Weights of a small image denoising model: activation mish, muon at rate 0.03.
Rows from block 5 of a small image denoising model, named by matrix and row number. Each number is 50 + 10 x the weight over its row's rms, rounded and kept within 0 to 99. All counts start at 0.
Before each channel's rows are labels from the 100 images, of 14976, where the channel reaches its highest value: "top examples" is what is common among them. Only what is clearly more common there than usual is listed. The data: dashed paths with two dots that lie on the same path or on different ones. In brackets: how many of the 100.
# conv: 3x3 conv (model.mid.0.conv.weight, 192x192x3x3, each kernel summed), inputs 0-63

top examples: short paths (60)
conv.159:38 51 36 61 57 44 49 57 43 63 42 50 41 56 32 38 51 77 39 49 48 48 53 47 52 43 56 46 68 62 38 51 51 47 51 49 62 63 41 61 49 41 61 44 64 44 49 46 67 52 60 36 46 33 35 60 56 27 58 50 41 40 56 36

top examples: short paths (63)
conv.23:34 61 60 50 53 52 35 54 49 42 46 58 47 64 55 51 46 58 61 54 45 64 55 58 59 53 75 66 48 69 47 74 39 31 51 58 44 38 56 76 52 58 70 64 50 40 42 41 59 72 63 32 52 54 55 43 68 36 41 52 54 53 37 40

top examples: short paths (61)
conv.61:34 46 63 54 44 68 58 43 57 45 60 58 48 66 53 58 58 49 52 44 49 59 45 42 65 42 63 54 64 56 29 45 56 37 55 58 45 56 49 69 36 49 56 62 41 65 52 27 48 30 54 45 59 36 34 53 69 50 63 50 42 42 41 48

top examples: many distractors (76)
conv.158:52 54 61 50 44 38 47 54 44 63 33 39 50 56 48 56 47 37 32 68 40 36 58 49 53 57 40 48 41 36 62 48 42 47 51 58 50 62 42 46 71 54 35 58 37 53 55 61 40 44 39 45 61 65 34 45 40 49 53 50 55 46 57 67

top examples: short paths (72)
conv.188:38 46 52 46 46 43 54 44 31 46 47 55 59 77 31 53 54 55 50 59 47 44 56 42 44 33 58 35 66 58 42 55 58 64 47 47 36 49 25 62 30 51 56 43 60 58 57 23 49 56 47 41 58 32 55 45 72 56 52 60 42 71 46 58

top examples: short paths (61)
conv.85:42 56 64 62 44 44 53 48 54 41 67 67 42 45 41 50 55 66 66 55 41 42 47 50 32 42 41 34 57 37 49 59 47 55 57 37 55 51 54 56 43 49 60 56 50 63 61 40 50 34 53 45 62 31 22 55 54 58 49 49 29 62 49 54

top examples: short paths (60)
conv.73:34 69 57 56 70 45 57 55 37 58 59 58 34 51 62 45 40 51 53 67 40 40 49 48 45 43 56 50 62 42 52 54 66 51 52 43 57 46 32 48 49 36 56 46 36 48 62 70 40 29 64 46 55 49 40 61 55 30 51 62 45 45 43 44

top examples: short paths (69)
conv.58:30 68 51 45 52 35 49 63 46 52 71 55 52 51 57 38 51 59 59 46 50 29 42 49 53 46 48 19 68 57 34 37 52 47 57 47 54 43 27 62 53 35 69 43 42 57 48 37 51 49 62 62 52 34 37 57 47 43 62 49 37 53 48 38

top examples: short paths (71)
conv.175:43 44 54 45 62 49 54 37 53 62 50 54 69 50 58 59 58 50 51 63 45 49 54 52 56 59 57 62 52 79 60 67 51 65 61 64 23 49 55 54 36 56 42 58 54 44 45 34 53 55 75 55 59 45 47 57 58 51 63 54 49 47 52 56

top examples: many distractors (86)
conv.3:58 46 58 43 34 34 49 32 53 54 67 45 49 49 48 44 37 52 39 61 59 28 42 50 26 34 48 38 51 36 45 46 46 62 49 55 64 46 47 44 72 35 28 64 37 55 40 45 39 46 25 63 48 73 64 46 52 60 57 50 59 39 47 51

top examples: short paths (61)
conv.41:38 58 58 31 44 69 42 38 44 52 52 38 37 47 44 63 59 54 47 54 50 28 61 54 50 58 31 79 66 55 46 51 60 53 44 72 60 50 58 47 50 47 49 53 46 52 64 46 40 49 69 48 45 57 41 47 59 36 51 42 52 67 49 54

top examples: many distractors (96); long paths (63)
conv.113:60 53 60 61 43 54 41 54 57 62 41 40 65 61 53 33 53 58 41 50 62 40 44 65 25 54 50 52 33 55 62 38 62 55 44 69 73 37 48 33 56 56 45 54 62 63 45 41 45 51 49 38 55 44 53 51 60 59 47 37 57 48 57 51

top examples: short paths (61)
conv.190:24 40 55 49 41 73 53 55 53 45 32 55 43 43 51 63 40 57 50 63 34 66 54 37 43 62 63 51 44 60 42 53 51 46 66 52 43 49 35 69 56 36 59 55 45 44 45 44 60 54 50 48 43 46 49 50 65 32 45 54 45 66 52 54

top examples: many distractors (93)
conv.104:47 56 74 38 46 37 62 35 57 43 62 41 57 35 61 44 36 48 43 58 58 39 41 39 41 56 48 53 46 48 60 55 33 55 52 60 61 46 49 35 72 32 37 72 35 53 46 42 37 42 25 67 65 69 49 64 41 37 51 46 52 50 63 59

top examples: many distractors (82)
conv.18:59 52 49 63 40 68 47 50 63 74 48 55 51 48 54 46 43 55 35 34 48 47 42 38 60 42 49 33 57 48 66 43 57 52 63 60 54 67 34 49 48 53 40 40 66 46 53 50 34 54 29 57 57 39 48 46 40 40 52 50 57 54 53 52

top examples: short paths (62)
conv.95:41 58 44 51 52 42 57 58 54 43 68 50 38 55 66 57 44 55 60 42 38 46 41 39 62 34 41 50 51 28 39 42 45 55 53 56 73 38 52 52 54 45 69 63 39 47 61 60 59 50 55 42 45 46 36 64 59 45 54 56 49 49 49 41